A small self-supervised audio encoder (BEST-RQ), trained from scratch.
Training: soap at rate 0.0022, 1000 steps, batches of 48.
Data: trained on babble in 24 made-up languages, each with its own sounds, syllables and stress or tones, from a formant synthesiser, 39062 training examples.
Rows from block 4, named by matrix and row number. Each number is 50 + 15 x the weight over its row's rms, rounded and kept within 0 to 99. All counts start at 0. After the name is the row's rms in percent of the matrix's.
# weight_hh_l0: LSTM recurrent weights (gates i, f, g, o stacked) (model.rnn.0.rnn.weight_hh_l0, 512x128), inputs 0-127
weight_hh_l0.341 088:71 73 44 44 38 67 27 51 41 86 33 68 19 32 55 45 59 42 80 57 37 40 41 41 34 59 56 55 43 54 50 47 72 57 35 45 46 44 51 59 39 61 56 60 80 69 40 41 57 20 70 70 59 50 55 22 35 58 31 44 25 67 45 44 28 67 31 33 36 09 50 45 48 52 58 26 77 31 42 48 44 32 66 45 51 19 94 67 52 30 37 62 63 47 34 47 40 44 54 42 42 25 55 66 30 46 45 36 47 64 29 40 45 52 55 46 64 42 63 55 51 77 37 35 37 50 54 54
weight_hh_l0.342 105:31 40 59 61 45 56 67 54 31 81 33 56 38 63 64 76 41 22 49 58 60 66 49 35 39 38 35 52 50 45 36 76 46 68 35 76 82 56 46 47 47 49 44 72 64 54 59 65 74 61 55 78 42 43 62 19 46 28 30 67 23 39 29 55 50 60 65 69 41 43 57 42 43 20 58 34 56 45 60 74 20 54 54 14 43 59 13 63 51 62 62 82 37 51 58 34 52 66 59 56 55 67 40 73 36 41 62 35 59 51 49 60 22 32 40 74 54 54 52 48 65 53 42 47 57 33 47 70
weight_hh_l0.343 109:43 69 36 50 65 64 39 46 39 57 83 13 36 56 57 61 39 54 72 61 58 80 33 44 39 58 46 55 80 20 42 55 35 56 40 26 53 51 40 58 57 75 68 45 37 72 52 64 35 59 27 45 42 29 40 80 49 52 70 46 69 42 55 77 43 61 51 26 57 46 38 66 37 44 39 41 46 40 62 21 43 44 50 75 48 51 45 43 90 51 37 45 42 58 65 28 51 59 70 57 57 51 54 43 35 47 34 56 35 86 14 64 63 49 48 32 44 35 44 49 17 64 44 65 40 57 68 70
weight_hh_l0.344 092:57 31 37 39 50 13 49 34 47 80 83 23 54 59 65 52 42 56 45 69 32 50 48 53 43 62 47 30 42 60 56 49 61 49 29 37 60 36 55 43 56 43 78 74 47 76 58 58 46 22 33 34 76 51 33 33 48 49 21 36 40 54 23 72 67 41 50 46 37 73 17 54 33 14 39 35 57 63 45 30 61 48 49 75 68 43 66 49 31 61 57 62 54 47 56 33 22 48 33 42 49 50 46 49 54 37 46 53 36 37 47 65 45 54 61 31 28 36 53 92 52 68 33 44 65 48 52 28
weight_hh_l0.345 085:34 64 40 71 47 54 52 38 68 33 40 46 80 36 52 70 44 35 26 62 67 49 40 46 87 42 67 31 67 57 50 66 28 33 36 15 59 24 41 46 30 47 43 56 18 69 52 38 10 50 53 57 47 58 46 39 50 48 59 46 31 60 66 37 50 29 39 64 61 37 50 34 41 62 83 54 61 37 68 44 52 72 38 52 68 36 49 43 77 22 34 49 55 28 35 19 38 56 59 34 51 49 46 39 32 66 66 81 73 66 51 47 43 57 25 61 57 23 46 47 53 38 35 59 50 55 50 61
weight_hh_l0.346 095:38 41 49 70 15 69 50 17 36 75 57 32 64 62 25 32 36 66 64 45 62 29 46 57 63 30 54 58 61 38 35 50 23 55 55 53 44 62 72 41 64 55 71 42 41 75 36 45 50 72 29 62 60 62 56 44 53 44 82 39 69 51 28 50 73 65 63 33 48 64 55 40 36 47 49 58 48 34 66 29 75 68 30 56 49 48 54 52 37 35 22 34 16 42 53 57 49 49 56 64 35 76 40 42 18 33 68 57 63 78 69 44 58 25 39 31 76 37 68 41 43 49 52 50 60 41 47 38
weight_hh_l0.347 084:50 57 40 51 38 64 66 43 72 55 71 49 65 38 60 10 60 76 45 50 70 46 47 42 67 40 42 46 37 64 11 51 54 61 45 46 73 20 45 56 45 54 37 50 29 44 80 42 30 47 24 52 45 46 17 47 50 54 23 59 44 61 42 66 36 29 49 71 41 53 68 61 66 42 47 55 63 63 34 45 51 50 44 25 44 37 55 39 45 50 34 05 62 37 74 61 38 49 48 54 57 47 40 22 44 57 78 51 85 51 25 84 59 55 40 48 70 32 50 49 78 64 52 36 50 65 47 35
weight_hh_l0.348 103:59 47 59 39 34 46 49 40 59 61 42 65 52 57 51 62 34 20 50 60 42 34 52 05 43 59 40 65 62 55 68 23 25 45 30 46 31 59 62 29 63 35 46 62 63 58 44 48 33 64 65 30 58 93 60 33 35 45 47 74 33 68 63 79 62 56 29 60 43 60 55 64 34 20 71 32 42 59 49 57 55 51 67 57 52 66 54 40 54 53 26 30 51 43 34 32 45 24 63 47 71 74 29 66 40 41 55 53 83 34 70 74 31 63 37 49 43 67 52 52 82 56 47 38 55 68 43 40
weight_hh_l0.349 088:42 53 71 53 42 43 29 40 41 61 41 46 36 34 48 55 45 52 50 32 53 65 42 51 52 53 31 31 49 39 52 50 47 56 54 55 39 55 39 53 41 58 70 41 88 74 85 69 38 21 64 67 63 42 54 63 64 48 79 73 35 77 45 44 51 56 55 50 76 32 64 21 50 59 38 35 70 47 33 15 53 65 64 49 48 37 33 20 49 63 57 62 52 09 59 65 43 32 37 53 69 36 34 30 43 53 11 59 69 64 56 24 37 62 47 42 38 36 60 75 61 75 52 41 67 44 38 61
weight_hh_l0.350 094:41 39 78 70 58 54 59 60 52 41 38 60 41 23 37 28 52 59 49 58 69 57 58 65 29 38 59 53 66 55 72 47 67 31 51 37 44 38 36 31 32 53 50 37 22 67 84 56 23 37 53 55 46 50 74 65 69 51 26 55 46 58 41 34 46 53 67 56 61 62 05 56 53 71 27 22 51 46 52 45 65 49 40 44 41 45 24 41 61 39 62 19 65 48 42 63 58 46 46 30 59 72 59 38 37 45 81 13 38 66 51 45 59 14 64 31 50 68 65 54 69 48 67 51 51 33 51 31
weight_hh_l0.351 096:28 62 54 38 61 52 37 61 68 73 49 29 58 32 53 49 40 38 48 52 47 72 51 37 28 49 29 29 47 39 77 34 45 61 60 35 67 70 82 52 41 53 50 19 77 54 65 46 57 41 79 07 72 63 63 82 36 36 46 31 37 24 47 36 62 42 55 47 54 52 63 60 58 42 69 67 50 60 55 77 61 63 32 38 80 66 54 71 70 63 41 42 61 23 32 50 53 53 55 72 52 50 71 58 32 36 38 61 55 41 45 51 25 44 40 32 31 68 57 48 54 24 49 57 36 48 63 73
weight_hh_l0.352 103:64 20 31 47 29 38 92 34 29 49 41 69 58 56 44 38 38 60 63 47 36 30 42 51 70 35 33 38 46 62 54 57 64 56 61 55 48 31 63 46 16 52 64 71 42 18 33 64 57 50 33 66 41 31 78 37 33 42 40 40 51 71 53 30 56 77 50 33 63 49 65 59 46 48 64 70 50 36 64 58 78 53 39 39 54 53 47 43 55 34 36 50 55 37 61 75 50 45 47 72 69 65 50 27 74 12 72 49 77 43 72 62 36 41 36 42 47 53 37 39 33 27 49 46 72 32 64 63
weight_hh_l0.353 087:25 70 59 53 45 68 56 41 37 29 41 33 35 29 61 45 46 68 63 54 77 41 44 63 41 50 59 47 52 82 41 45 32 57 37 48 50 73 72 52 50 54 78 61 33 52 28 53 40 69 35 64 76 62 24 42 50 61 21 48 43 41 54 33 53 66 38 31 46 65 26 61 74 34 74 56 68 54 38 78 24 54 24 27 58 28 67 53 42 40 40 63 62 48 50 44 76 37 52 40 60 57 65 65 61 80 61 52 66 41 64 58 51 17 49 53 55 45 55 23 92 54 60 42 71 63 41 48
weight_hh_l0.354 092:58 46 37 42 68 49 54 38 46 57 44 41 45 36 75 30 77 56 56 61 52 40 51 76 33 34 41 34 54 57 51 47 64 51 54 63 59 49 55 56 61 36 61 67 61 32 73 64 18 65 66 54 40 34 62 64 48 59 36 36 37 35 29 74 50 75 27 29 60 43 36 68 37 51 35 53 58 59 55 34 82 77 56 52 56 61 66 35 55 50 64 32 30 62 78 63 56 83 46 44 70 47 36 27 40 38 42 64 20 69 58 66 73 54 73 86 59 46 52 72 74 52 76 50 33 70 42 68
weight_hh_l0.355 094:11 19 38 50 52 37 40 62 39 21 51 52 44 45 54 58 40 70 75 43 39 20 90 60 41 52 49 63 51 46 59 60 64 43 70 87 51 51 84 65 21 72 26 43 45 70 63 75 65 60 23 54 49 64 38 58 39 52 42 51 63 57 61 81 47 44 26 47 48 55 39 59 20 40 42 55 45 69 30 32 46 47 49 73 44 31 57 48 41 55 46 51 39 49 69 43 47 44 58 28 51 33 41 77 38 43 52 55 53 60 59 27 42 77 57 81 42 49 29 57 36 37 38 41 64 51 49 56
weight_hh_l0.356 100:65 30 48 37 70 61 52 72 52 46 57 34 48 48 28 66 37 66 45 57 66 67 35 59 45 22 61 77 45 34 64 71 81 33 30 59 56 56 65 31 36 65 33 31 53 73 49 48 41 65 33 46 56 76 35 53 46 38 33 56 70 54 69 42 33 70 51 88 38 51 40 52 39 55 54 55 58 25 72 50 53 41 36 34 44 60 38 71 62 43 27 32 53 74 72 67 69 69 67 55 22 57 57 74 47 59 55 62 49 24 82 37 44 46 60 63 51 64 38 30 30 25 53 54 28 30 47 43
weight_hh_l0.357 104:39 49 86 54 34 70 57 48 41 77 33 49 35 49 61 68 70 70 33 59 72 46 51 40 83 31 67 66 41 53 36 41 46 92 57 43 57 49 47 52 37 50 55 69 15 31 57 38 72 36 69 46 51 40 73 45 43 38 69 26 53 43 45 74 54 50 48 73 29 39 66 36 25 75 56 45 64 43 42 64 24 37 60 42 54 40 38 35 41 31 30 61 26 71 52 37 59 39 46 67 66 39 64 49 58 27 60 72 65 39 75 38 54 42 39 31 54 32 56 63 45 40 45 65 69 60 73 34
weight_hh_l0.358 088:42 56 64 52 33 26 65 41 35 44 69 44 45 63 39 74 63 69 58 50 70 62 55 42 51 62 40 46 31 65 43 67 50 75 70 53 70 53 32 65 23 40 47 48 65 44 64 76 65 74 51 68 29 65 30 36 55 44 55 73 49 45 58 47 59 63 32 45 51 69 48 42 38 63 31 70 35 35 24 62 30 68 54 22 48 33 83 52 38 38 49 17 52 46 39 56 13 50 64 60 67 26 42 61 51 53 41 58 64 51 58 25 31 52 55 90 64 55 29 60 31 68 32 52 46 64 22 50
weight_hh_l0.359 091:50 38 21 58 65 48 80 43 61 51 39 67 42 57 37 49 47 53 48 61 56 39 59 56 33 85 71 59 66 52 57 36 65 56 71 61 54 37 48 67 30 72 58 53 22 57 75 46 25 70 52 36 43 48 35 32 53 48 30 79 55 66 53 53 47 70 31 55 36 42 58 41 33 39 32 26 75 44 71 47 49 65 33 16 45 63 38 60 44 54 52 50 51 43 54 37 48 53 24 70 56 27 39 32 40 47 19 29 63 40 71 76 45 57 88 80 50 56 61 29 49 65 42 32 45 36 28 63
weight_hh_l0.360 095:59 67 31 63 71 47 60 20 35 44 36 56 76 35 36 43 48 60 28 61 53 75 73 41 52 44 53 47 50 38 25 63 29 32 68 67 71 52 49 33 63 68 32 60 31 70 54 31 44 63 41 48 86 61 49 61 26 27 73 79 63 33 42 68 17 40 52 66 43 58 50 58 63 37 53 50 51 40 45 48 52 33 53 24 78 40 55 62 60 30 66 64 28 62 79 85 48 60 39 33 58 63 58 77 33 40 55 43 35 50 59 35 64 35 44 37 41 51 49 47 36 41 60 54 61 47 69 24
weight_hh_l0.361 098:41 47 40 24 51 61 36 68 36 49 55 44 57 42 29 23 82 68 62 61 39 60 79 35 48 66 62 49 69 58 43 32 46 44 59 30 56 40 56 50 57 70 60 57 19 41 55 37 54 34 59 42 72 30 61 47 42 36 57 30 29 77 66 39 20 36 62 39 70 48 58 65 59 52 55 48 61 66 53 14 46 42 19 37 35 40 37 69 51 65 63 43 42 53 77 49 42 34 55 10 38 45 31 51 47 62 33 46 49 53 58 63 69 40 66 52 31 53 81 46 79 77 36 82 65 50 47 47
weight_hh_l0.362 096:70 39 45 51 65 78 63 69 34 26 54 63 32 47 55 57 56 74 43 40 52 38 21 33 61 67 69 50 35 36 25 79 53 54 31 37 54 54 52 34 35 40 50 65 50 54 63 59 27 35 58 34 41 47 64 53 60 25 75 40 74 57 57 51 51 55 55 38 39 74 43 64 56 34 56 24 40 20 46 29 86 40 49 55 59 74 33 62 36 43 58 35 64 57 40 31 70 57 32 73 72 35 42 38 38 28 05 52 46 49 34 64 38 36 70 62 47 55 37 46 42 40 37 50 73 23 35 50
weight_hh_l0.363 092:41 53 61 62 73 43 56 55 50 54 73 75 33 72 71 39 35 81 45 39 36 28 80 61 52 39 56 46 68 25 53 50 49 43 49 64 50 60 70 57 70 39 41 21 40 55 24 43 54 44 74 40 68 52 40 56 52 46 70 60 28 37 54 42 73 52 25 38 87 67 64 15 47 74 36 48 40 62 52 47 57 36 44 79 61 20 58 64 38 46 39 30 32 40 47 50 57 26 33 37 38 36 38 36 57 35 72 41 67 92 61 37 47 45 46 33 57 31 44 45 63 37 48 54 64 54 57 69
weight_hh_l0.364 097:26 43 43 71 20 67 38 40 38 55 36 15 49 17 60 39 38 68 57 53 38 26 44 59 21 59 57 65 13 29 33 60 54 69 45 35 50 59 21 58 39 50 52 58 68 52 40 62 59 35 54 61 41 63 65 43 36 72 47 60 66 39 46 67 35 42 41 49 48 64 43 43 50 44 35 69 28 67 57 38 55 67 52 54 56 77 32 66 78 39 42 49 60 45 37 39 64 80 70 50 39 48 60 46 41 70 36 26 17 44 47 79 50 30 72 39 48 66 30 56 25 31 35 51 40 71 44 58
weight_hh_l0.365 108:25 51 66 60 58 32 31 55 48 52 27 51 28 54 32 43 35 73 26 69 44 71 61 44 52 07 53 38 41 58 36 29 52 71 37 32 60 65 52 39 63 78 39 56 55 52 84 24 52 40 62 29 60 45 57 66 25 29 36 32 50 54 44 83 56 48 58 59 39 47 53 43 50 57 40 48 62 59 30 65 23 45 49 32 61 48 24 37 57 56 45 52 50 27 33 61 69 42 61 31 19 59 46 50 24 59 45 31 52 22 30 29 58 69 69 49 47 56 35 45 19 66 35 42 36 35 65 51
weight_hh_l0.366 090:69 76 72 22 64 25 43 49 49 45 48 51 26 58 48 60 42 56 20 31 63 41 58 23 33 48 59 55 49 73 48 48 63 61 60 53 22 53 26 53 71 39 35 50 49 44 49 62 51 54 37 33 39 19 45 59 57 51 43 14 69 42 52 45 54 35 36 44 38 71 59 40 66 54 45 58 77 50 46 25 29 42 61 39 66 50 60 74 51 69 62 22 21 51 72 47 44 50 60 58 72 65 46 78 44 61 47 14 46 45 60 50 55 65 60 58 36 49 66 75 75 46 47 79 66 72 79 59
weight_hh_l0.367 102:32 51 61 36 44 48 30 49 45 58 72 60 38 53 62 49 64 56 62 32 25 57 48 65 73 71 57 55 13 56 63 46 62 65 44 71 40 54 64 51 62 32 68 59 45 63 67 32 70 30 26 49 35 23 34 40 34 76 58 55 50 65 60 53 41 81 40 41 28 57 52 50 39 36 78 59 61 48 42 61 38 57 42 60 37 70 69 39 62 62 42 46 77 70 28 48 37 53 65 47 31 67 36 33 26 61 42 29 53 37 69 04 40 73 39 63 49 45 65 43 32 29 49 37 29 40 74 62
weight_hh_l0.368 103:46 65 43 43 55 68 58 49 59 62 44 46 53 59 53 45 56 47 63 38 75 47 15 35 65 39 57 65 57 18 38 62 47 39 59 53 24 39 38 49 52 39 55 72 64 58 45 68 65 42 29 47 77 74 74 37 59 67 36 74 76 61 55 31 54 62 64 48 42 65 61 30 25 61 58 22 26 48 56 37 48 57 47 32 78 39 34 39 47 51 36 52 59 72 46 41 45 29 66 39 68 75 76 54 77 40 41 50 45 33 48 59 17 52 52 53 31 57 16 51 43 58 70 73 45 83 32 73
weight_hh_l0.369 102:48 38 69 40 63 56 42 67 28 52 43 64 55 31 65 51 37 48 54 41 44 40 45 60 56 35 73 69 26 58 48 48 35 51 74 37 88 41 33 52 57 90 74 41 53 50 60 22 54 50 55 47 49 63 73 44 57 52 56 53 50 30 40 46 44 46 57 57 49 53 25 41 37 32 30 53 49 57 38 63 39 43 47 69 22 72 22 25 85 55 20 44 48 40 47 25 63 66 46 64 42 36 36 41 69 42 47 86 51 22 43 57 51 41 61 55 57 68 91 31 54 61 56 68 59 56 23 72
weight_hh_l0.370 104:43 57 71 49 39 50 39 28 36 26 58 84 50 55 82 37 55 50 21 76 63 66 49 29 33 40 33 45 41 39 41 34 34 35 41 41 55 59 39 51 36 41 72 34 56 39 32 39 77 54 70 57 26 28 42 59 43 52 65 48 79 42 31 53 13 36 67 35 60 63 51 61 54 42 32 69 43 40 60 71 27 33 15 53 48 26 60 31 39 60 75 39 45 52 61 32 51 62 56 39 40 27 75 64 53 19 71 43 56 42 61 32 57 43 46 52 52 50 23 36 38 69 31 54 52 50 59 50
weight_hh_l0.371 105:77 38 54 61 71 42 53 69 18 37 37 64 31 43 37 33 55 41 44 54 72 37 63 57 42 41 28 36 77 61 48 40 46 51 48 36 44 10 64 39 44 36 58 75 36 17 47 59 63 46 59 54 37 74 37 35 29 58 58 76 42 36 65 48 70 30 46 50 68 54 54 48 68 31 43 66 42 48 52 50 26 49 72 36 22 56 66 49 39 30 47 40 49 43 71 66 30 15 60 59 55 40 55 57 58 38 48 54 42 51 72 49 70 65 37 25 71 50 66 73 60 58 42 53 23 89 40 61
weight_hh_l0.372 097:60 51 20 35 67 59 58 59 32 38 63 27 40 52 55 50 45 27 37 63 51 32 42 51 61 63 51 38 53 70 31 63 54 46 67 37 56 35 34 45 45 49 21 36 64 02 66 52 36 26 46 81 40 49 37 62 68 59 54 64 62 62 54 43 54 62 49 45 43 49 41 41 30 35 69 53 68 32 61 48 42 80 24 61 37 50 69 66 31 73 36 61 41 49 28 70 34 73 49 57 60 59 61 55 22 69 38 53 39 33 50 62 31 59 80 69 32 36 44 47 59 55 82 69 56 26 23 34
weight_hh_l0.373 100:60 74 67 64 59 47 47 33 50 73 30 42 31 51 39 50 26 34 63 52 73 38 31 43 29 50 65 43 35 60 47 59 46 36 56 58 64 56 35 60 59 49 38 45 63 23 36 31 17 55 57 60 31 57 74 40 49 30 50 55 41 48 63 69 56 38 13 36 38 26 80 49 65 51 24 49 58 70 43 54 70 72 66 46 87 62 51 76 63 59 45 35 32 66 28 53 46 43 65 44 38 28 40 53 70 76 29 62 48 53 84 40 52 68 69 58 34 31 36 31 56 49 55 33 38 62 52 61
weight_hh_l0.374 098:59 69 42 43 56 38 36 65 48 53 46 57 54 71 69 34 66 46 50 52 33 49 43 39 34 34 19 57 38 56 51 30 51 22 58 59 67 54 64 34 40 26 64 45 31 36 69 30 59 25 43 29 77 61 41 24 55 17 25 48 48 42 57 68 63 30 54 60 28 67 58 72 64 73 34 78 54 69 39 61 45 50 55 50 46 37 44 76 72 49 21 52 45 36 78 62 56 43 51 33 41 60 54 75 70 81 53 18 45 53 65 45 56 37 69 40 71 65 39 41 73 38 49 45 65 53 46 27
weight_hh_l0.375 092:42 48 41 58 42 46 65 43 75 16 62 34 50 72 36 73 69 43 66 39 54 70 60 37 56 60 40 49 44 34 57 47 53 39 69 65 39 52 61 31 66 52 71 34 49 52 21 62 35 59 33 64 27 84 62 25 44 63 42 46 61 33 25 45 32 68 38 27 54 59 52 40 54 62 26 70 85 59 75 60 32 39 50 45 70 22 63 44 43 60 58 51 58 48 54 66 43 76 37 12 38 30 79 49 49 60 30 58 45 29 42 57 27 63 48 44 72 25 60 27 61 51 40 53 49 46 63 45
weight_hh_l0.376 091:74 58 44 56 59 52 65 70 53 72 40 41 37 67 52 37 77 69 45 51 33 31 21 73 26 16 56 48 72 45 43 73 36 49 62 58 61 62 34 36 37 53 37 32 26 43 64 52 38 58 56 44 48 18 44 32 23 47 13 68 44 41 53 63 41 84 64 32 65 58 62 41 56 55 51 60 79 36 69 77 48 26 55 51 49 68 57 38 53 29 24 74 49 38 65 52 66 48 49 29 61 38 56 31 46 29 64 52 66 72 22 47 38 58 28 44 54 49 53 30 49 61 56 44 39 52 62 64
weight_hh_l0.377 097:63 59 48 71 44 50 08 25 46 49 29 52 69 49 37 63 62 57 72 60 52 60 30 31 52 67 48 45 23 49 28 24 31 36 65 62 69 33 52 63 60 45 70 52 26 53 63 44 55 81 52 71 51 45 56 54 24 59 62 40 55 51 33 38 36 75 49 29 39 41 63 59 50 53 63 31 79 26 43 40 50 61 36 35 55 36 79 37 56 55 36 65 60 34 70 57 61 56 35 73 65 57 62 68 37 33 43 63 50 66 40 64 62 74 61 48 42 46 33 32 69 21 48 22 76 49 26 62
weight_hh_l0.378 095:45 80 38 51 22 35 41 49 47 29 47 62 49 41 40 79 68 49 51 43 60 28 57 59 60 34 30 58 20 44 50 59 25 65 53 39 71 43 56 50 37 60 54 54 69 70 42 65 58 43 43 29 71 41 69 42 44 31 35 46 42 20 48 19 58 67 42 61 54 33 50 21 46 31 39 70 47 45 69 34 36 46 35 49 44 46 67 80 36 45 57 40 75 44 37 43 60 39 36 52 46 70 53 36 58 77 45 83 38 58 42 60 33 46 33 58 84 48 54 39 46 40 07 78 49 29 55 71
weight_hh_l0.379 097:28 43 48 33 52 35 70 37 60 78 39 68 39 56 46 56 53 58 40 59 39 38 70 43 37 18 53 43 70 45 47 63 43 43 45 91 17 47 45 71 66 55 70 64 53 52 65 47 36 63 75 34 64 45 53 66 46 50 78 45 72 24 47 57 56 41 65 61 67 35 78 80 47 88 48 50 44 41 39 63 56 44 37 37 66 49 66 52 24 50 48 54 42 55 39 21 45 42 51 41 50 39 29 31 12 56 50 11 52 55 28 47 42 52 51 36 43 48 34 68 38 71 39 26 51 35 60 39
weight_hh_l0.380 095:53 57 55 43 35 52 47 30 39 64 90 63 46 23 49 49 56 36 75 64 29 59 75 67 65 72 18 33 25 45 52 38 66 28 60 34 37 68 51 35 15 59 27 53 44 65 54 58 37 54 77 32 47 73 28 23 37 49 39 54 29 61 46 83 67 45 67 42 50 48 29 62 46 32 47 50 45 46 64 57 46 27 59 37 45 45 68 48 68 57 40 57 59 19 59 64 72 52 54 31 50 56 67 38 37 71 62 68 39 47 31 37 62 49 63 45 48 61 69 41 65 67 36 68 26 55 31 57
weight_hh_l0.381 095:51 64 35 67 55 48 25 52 37 41 44 12 31 31 15 56 62 83 73 38 56 63 42 68 58 54 49 67 35 35 59 30 68 59 23 36 76 48 26 51 51 44 68 58 57 56 28 68 64 50 56 55 63 34 57 34 43 65 71 39 33 82 73 54 46 49 28 36 69 72 45 25 58 61 41 45 39 55 56 61 47 47 62 40 29 66 45 55 37 34 38 73 18 55 46 69 48 64 34 33 61 26 56 67 48 63 63 33 57 49 53 36 56 42 68 56 50 43 44 62 52 18 38 56 38 26 76 59
weight_hh_l0.382 096:28 14 51 47 62 78 46 72 80 39 87 64 13 67 66 37 50 43 53 52 50 54 56 47 48 29 65 15 71 52 51 36 37 51 53 67 46 43 42 60 50 28 42 61 58 53 77 62 47 62 48 46 30 44 55 64 55 49 57 37 32 78 70 77 57 49 44 45 57 57 82 53 45 41 50 53 71 32 73 42 55 53 54 71 45 22 14 55 37 62 61 50 58 59 39 41 42 75 52 69 64 63 44 32 53 47 43 59 61 37 67 39 74 28 49 32 46 60 67 39 59 50 30 70 53 52 23 29
weight_hh_l0.383 107:54 53 69 55 32 35 48 54 39 86 79 65 64 34 45 48 40 42 30 53 32 47 64 29 61 45 53 60 41 33 67 51 48 65 29 60 59 32 32 70 67 59 53 37 48 44 69 40 51 32 46 62 82 44 41 85 57 54 47 37 61 29 72 59 74 50 41 65 24 38 60 37 62 54 35 33 51 22 49 73 61 71 47 53 62 77 56 39 69 62 50 45 25 40 76 65 16 31 37 36 69 40 40 54 73 42 42 33 27 57 41 39 49 41 60 57 66 47 33 65 31 38 37 63 41 17 62 37
weight_hh_l0.384 104:24 41 57 59 56 43 43 51 72 48 27 44 53 72 43 71 42 54 44 62 53 36 52 49 30 83 59 30 61 24 35 50 59 83 58 21 58 48 17 62 52 35 46 44 66 37 68 51 51 65 49 61 57 30 22 48 56 31 67 54 37 49 47 39 66 57 64 71 50 47 40 45 55 17 36 63 52 43 38 65 69 23 22 40 36 83 38 69 48 23 91 51 59 48 43 35 61 36 46 31 69 42 34 27 38 42 37 22 61 72 39 48 62 45 30 45 59 50 64 38 53 39 59 23 53 53 42 60
weight_hh_l0.385 097:64 39 45 55 31 53 70 69 46 40 75 69 49 50 72 69 50 53 54 60 55 34 49 16 65 42 46 56 69 80 64 61 57 56 53 65 68 53 45 47 74 28 43 49 85 54 31 35 68 61 48 82 58 24 57 34 67 63 78 73 42 32 66 73 60 61 30 32 49 56 64 46 68 59 50 54 40 73 28 42 47 29 51 63 47 45 56 73 30 37 48 50 63 44 58 44 43 43 35 47 46 37 19 36 38 58 37 62 62 61 46 46 49 62 15 76 37 44 54 53 83 42 74 52 64 81 55 41
weight_hh_l0.386 091:16 43 24 65 66 78 32 67 62 09 21 33 75 61 74 44 42 47 50 56 38 26 19 66 66 56 40 37 54 42 66 62 70 77 46 61 58 44 38 60 53 52 46 57 42 30 52 51 39 47 42 62 66 71 41 74 66 54 47 52 60 32 28 47 17 79 36 41 54 49 48 55 49 60 46 47 56 64 60 60 62 41 59 48 54 55 48 37 60 67 38 41 32 41 48 27 47 56 68 62 53 20 74 88 53 36 50 55 67 53 49 74 52 43 44 50 65 59 65 42 25 71 44 72 44 50 55 81
weight_hh_l0.387 096:79 52 63 74 62 27 57 61 66 46 50 49 55 52 39 48 29 27 44 65 53 51 78 55 64 48 29 39 36 33 46 56 65 20 58 49 52 30 73 53 56 54 21 59 48 54 48 54 81 55 32 48 57 36 51 66 51 49 36 38 65 54 36 65 51 42 75 66 72 31 69 56 29 43 35 46 76 31 56 55 58 56 80 35 76 39 36 51 25 35 09 45 36 34 29 62 57 32 70 34 49 60 43 31 61 50 48 28 62 22 24 50 72 34 43 43 64 54 39 72 45 67 63 57 43 76 56 44
weight_hh_l0.388 103:24 60 68 52 54 36 24 40 55 59 33 28 41 58 44 36 35 57 68 56 38 68 52 51 71 39 56 77 54 54 41 32 37 32 49 67 74 34 41 48 20 32 50 45 47 38 53 48 37 59 66 70 51 58 37 72 72 50 51 61 38 72 44 52 32 52 42 41 36 57 39 65 59 44 37 50 57 33 46 47 84 40 46 42 27 62 16 74 71 35 45 57 52 80 84 68 58 29 28 24 47 26 58 63 78 36 56 28 40 71 69 45 42 40 76 32 55 39 58 56 79 48 51 24 53 57 49 64
weight_hh_l0.389 092:47 30 56 70 39 43 61 34 68 32 19 40 52 44 51 45 37 41 47 11 71 67 37 39 43 74 45 37 78 29 59 54 80 63 37 45 33 54 49 11 61 52 70 52 72 54 73 45 73 57 51 60 67 60 56 49 50 69 55 39 48 60 45 59 40 23 43 45 57 71 72 38 61 62 64 62 58 41 67 71 45 38 43 56 49 58 45 72 71 60 69 36 38 56 63 54 29 52 36 58 38 51 41 75 38 42 28 62 59 51 61 49 44 30 37 28 15 70 70 61 68 43 16 28 47 43 58 27
weight_hh_l0.390 111:40 36 47 73 52 59 42 55 29 34 48 72 64 40 60 20 66 45 50 46 37 68 68 62 51 64 44 52 53 68 31 56 40 50 20 73 53 68 37 63 80 52 53 43 46 60 52 35 85 52 60 60 66 57 27 45 47 51 54 37 67 45 50 67 48 40 57 62 41 72 47 71 62 11 59 47 37 54 41 56 26 78 61 59 33 31 54 22 36 68 48 68 28 25 32 65 54 68 41 81 45 35 53 17 53 41 31 38 45 69 29 30 63 58 41 51 48 61 44 48 41 48 73 36 33 45 12 42
weight_hh_l0.391 095:35 75 31 46 76 66 29 73 32 55 64 67 31 53 58 37 55 53 39 56 84 34 57 67 51 36 39 47 33 48 42 28 55 48 49 45 21 52 34 77 64 43 55 55 36 61 41 45 64 64 61 42 47 41 43 53 38 53 50 09 38 40 61 74 46 62 81 36 67 41 72 62 61 40 67 31 25 57 53 25 73 60 54 39 28 29 27 64 53 58 81 38 32 28 54 64 57 52 23 29 78 52 57 57 73 57 45 37 34 53 67 69 52 36 51 52 53 41 50 57 53 27 50 82 38 46 36 56
weight_hh_l0.392 090:30 48 47 69 65 45 58 42 79 72 57 66 65 46 34 36 58 39 65 33 45 44 53 54 08 56 51 57 54 53 61 49 64 39 48 35 68 48 58 15 59 61 38 60 57 72 46 38 56 37 20 43 58 61 68 57 33 54 43 71 57 43 58 51 40 32 44 52 24 32 50 46 39 44 74 88 35 34 38 34 49 36 86 51 46 32 61 15 31 53 67 43 39 68 52 39 42 36 61 61 89 46 45 39 40 63 56 60 23 81 43 31 82 69 52 38 50 70 59 65 59 43 46 54 62 41 68 51
weight_hh_l0.393 095:51 76 36 76 56 40 70 40 22 57 28 60 52 56 40 17 47 61 70 66 63 59 60 49 36 42 51 43 68 71 64 65 70 34 80 49 37 46 46 61 41 53 22 67 60 40 39 51 53 22 63 25 38 56 36 46 54 80 36 47 36 57 18 69 38 33 54 64 43 41 21 62 34 30 68 65 42 63 30 65 38 49 22 69 35 51 78 51 27 42 62 29 92 33 37 38 39 63 47 36 46 55 31 64 35 51 53 35 36 48 41 46 46 43 64 64 38 53 59 53 63 53 43 56 40 58 26 58
weight_hh_l0.394 105:65 52 24 48 37 26 75 42 71 60 70 72 25 20 29 31 43 56 56 79 48 35 31 62 47 63 44 41 67 62 44 69 54 54 28 61 32 85 67 32 08 37 50 31 26 39 33 43 49 60 47 30 79 54 49 58 33 56 72 42 46 68 42 50 38 30 60 32 60 50 38 49 32 61 62 66 40 61 50 58 66 48 48 71 69 56 47 45 69 62 26 26 51 37 51 48 51 24 33 33 61 70 69 54 51 54 70 52 42 56 53 59 55 48 52 23 58 56 42 66 76 62 27 65 60 52 49 53